{"targets": ["large cell"], "fused_qkv": false, "num_experts": 8, "layers": 10, "label_smoothing": 0.1, "shampoo_beta": 0.95, "lr_schedule": "linear"}
Rows from block 7 of a small image classifier, named by matrix and row number. Rows with one number within an expert belong to one neuron, the router's apart. Each number is 500 + 25 x the weight over its row's rms, rounded and kept within 0 to 999. All counts start at 0. Numbers have three digits each. After the name is the row's rms in percent of the matrix's.
Before each expert's rows are labels from the 100 images, of 14976, where the router gives the expert most weight on average: "patch colour" is the nearest of a few named colours to the mean colour under the peak; "strongest on" is what is common among them. Only what is clearly more common there than usual is listed. The data: simulated stained blood smears. In brackets: how many of the 100.
# router: router (model.blocks.7.mlp.router.weight, 8x384, trained with AdamW), inputs 0-95
# up: expert up (model.blocks.7.mlp.up, 8x96x384), inputs 0-95
# down: expert down (model.blocks.7.mlp.down, 8x384x96, transposed), outputs 0-95

# expert 3
patch colour: pink (99)
strongest on: crowded (68); kidney-shaped nucleus (66)
router.3 099:532460523508483520530509496490530538503510488533463531481494505430505574515485498466541473521473503482509558517473503482471531496516515506480493519531524516464527494475509477486486509492506535479531491531511511498460550530539490524446536510480526541535514529528552502469490452493487473533
up.0 093:525471527489476511471491493516489505541460488457518531511460517511528482489434503525484451484497468548503487501480507468512499496476485476524515502490536501495543468538486433485480468508494457472564477463499474527512472485495540461498489493541508497495512530474485513549518528490528501500
down.0 099:500559485517520472502497475535543491515475510502481514462487531533504480501558481509509520541495491515473494471461467509518545516494516493494524450516506525504533470477517490532481514507509476483502527502505439517497488510544475514492527493517499550447506505520451536550522487492488530501
up.1 124:471493464534470474487498457483489523487511461505510479469517526486489487459479433487504501470474504472523484479452494490509513475530438490470525477464484523478496525506495509518526507527513526496536471506482499518488522507514484503490519582471441470561512501488504522473472514435458480498
down.1 118:466459517534512468556505505498499494529489490501485499505514457489513482635466508480486505524494544511524526515523469488535460510488520526482479513511512505461483456486484515505490466489530503515495530495500541493531546526507503491545512489482493466506535534541508547438454485474552476492
up.2 091:491496519530560513476471514477515460460476576526499497526495500476474458545535508479500518544504432491503511531511506490497491508504514509546516462509472505495524464519508505495547486560508476531498481503494503475467458475484493500515463499518492461512517484514497484479487486539538494539
down.2 098:500487516511475487467510520469518488494503513505460556505527513485537526489505497489484490478526516539491482525440542538488525516467505509453480467513484465508488521501456491439511522522493480549490481449485511517526507503484545524502536515497488502537499503492478492441490468479491485493
up.3 118:482495539523518450519561458507465486513508551526528494497464517487515531495513524473542475483469473515476577502502501538439485502471464503515535522536492487503535468485511498518536508464485520483487530485513452514543471456510480512493499462427505528518519487524497454501479504491527511488
down.3 110:480489504480461484533427543490528522522481502516516500480504498510497553423489518534459489466479521500425498511514518485499503562464506522454492495527482573481472496517457491496521527483480503480473533498482491476530521513483476476515511465514497474509519509494476436460482479539452511471

# expert 2
patch colour: white (68)
strongest on: band-shaped nucleus (92); crescents (55)
router.2 093:515512477496513510463494544460473475520479516435500497502528464501490467491502525511452526513522523501528493487482444497492475506517512473507499508480495487529448515486471488540493467532513495505495479562498493500547500511462551505532478511474516485484504496521533531470512484493534476514
up.0 114:502546525506512511518508503514522474486516508502475472498492472527496519496514483497480530489528496493477492468537512492495510450479512472485483570482472462505465553494487478509542508476518512520545502514492534477492508487483496489477485511533496497502532500515513442471508514508474480522
down.0 114:481501451488518488487502494491489510508527498487525557512466497463523485537519482519529474495524509508496488513512460487516452497508481487496545550486471516504443466535485484522504516541561438508463471479519519489477497528507481494509463541540483534529476533510475527495517478495517482494
up.1 112:500524484500472456490522474501490515550499479490441489459512483468461517512532504503489488485451484540513502522479495509541475490517464521498517537508483461489495539517508482477513516512459513486535461496510472545509448513456530475516508489497518521499523514498512498532532518498487475505
down.1 103:484522492521465559487517501499506514478486507499600508490524537533490451533463540504473518483506488527513497479501495508476509527519512508485474452492517486499511495498504495523533511487482514470502530537508495509492505507509530513538479502476485496516514468453513508484511493529505504524
up.2 080:478489505529510463526562504496500480496535500500516517490517475485496481495508488500521504481497464487518492495462503482538498473490511517472492442522521492483516463542502524476519480490516516530496494534491526501566510514509541480549463503501491515485557462511501501495535499481493512466
down.2 080:473489443511493534459469482510513517539491495458532482481542494482519506498459508551477499505525492446550523473523488523566481526475505500492487507539482507510486505507483512450510488475499548510488497483501493547526534476500481451486471493521525522556494564510499513490549506505563500490
up.3 089:516476526499491516472466504449522509551533481455536517499494512488523510473519507487559541511469515473535477533520478494516497493512445566503523491523527479523472500536482508495517457491548482530512461458501469517525483500435489489501498543524471530454515536471466487517528449525550544496
down.3 092:505518501506510513502501511484521518494509473514514504489519455522520495476538474498509494514521502511545480500471534477508485581472501484485471545491487500525518476484533482505524456474478474478526469518492521478491554454488489498536495499535486483473496460536478478504524517550442481484

# expert 0
patch colour: white (78)
strongest on: no large cell (93); crescents (36)
router.0 089:502478533498489498521520509536487503473475514532505485508518499484515511527447486515500495490540494491485539491489528495534548481534540498484486512542471499505504506500485464501477498486488561511537500453477470525503566504560510566567480452473446429514519527486497483493487493487507518519
up.0 116:511515497501497517495463421509486548475492488507501494563494477505503476465531501476465491477468539473517486493469528471520505487516521513492488545503493503541500515483514459508486544464498524504541547472540506486514464499528508507497485427487491492495474467514511511524443535488532525453
down.0 109:508491483464472469513489478508465563498505509521482484491481501507522468511470494486507500477488553478499538505474511500476465485487471495520530454476497525458504489456503509467500483536510531502491544542497519517482496496537458480495561521515508490516450508479495511487511510500462532498
up.1 113:515517537537515536527519521485506572516487486482477526508545520497517500453534497525516506510525506512481519461473519479553486463511491532491509496534513489495480505562526481472498504488557505497525453538483462503456456512523532483494482478503505469516510507526506467509496520534493524519
down.1 107:500479513495497548531473453525512470518511487500505501549467462511431507484498484492527518483445499478472528483514517474487515511489511502507491509509505506469512501482530525542497521503504475493492483509496461513495458448534507512483534494491504492491483517500508469493489482488497502494
up.2 105:517475564483487500543487492501532470486550469479498509542484491522461540516479506486457504526502447454493465490529518475496472522506505527466508476526489517492495548499520463507548444528513476468528541501570488518476468535486515497501552566493517484445489515501499492535510485496508541548
down.2 100:505506470476507459523535483506501516508496528505482503503517465464495462496518442498483474473533486486518472516443488502516489496521474481516501505497503495494479473481471517457531505498493462528486483481479515489480493484467517480496498541552495504464481526517498483537525479528499524533
up.3 106:500494503515494498496472534506502481547508483513491475478485488474484525529531533502496479516474497543511541496486507482507505530511526482537490530484477527488510469516496499515547502466495499477561500492502522507556523444484516470480492486513490536497491518509515504510505524464520504503
down.3 107:455529486469527490487508502477528484485524529486451507517493498492491496494516495497507490511549521526519529550458494518486484511517515520467511495493502466520527515522502520508494519511507426499464468506484455487486490523479471529484531518576488508453509502519506496528546498492482509458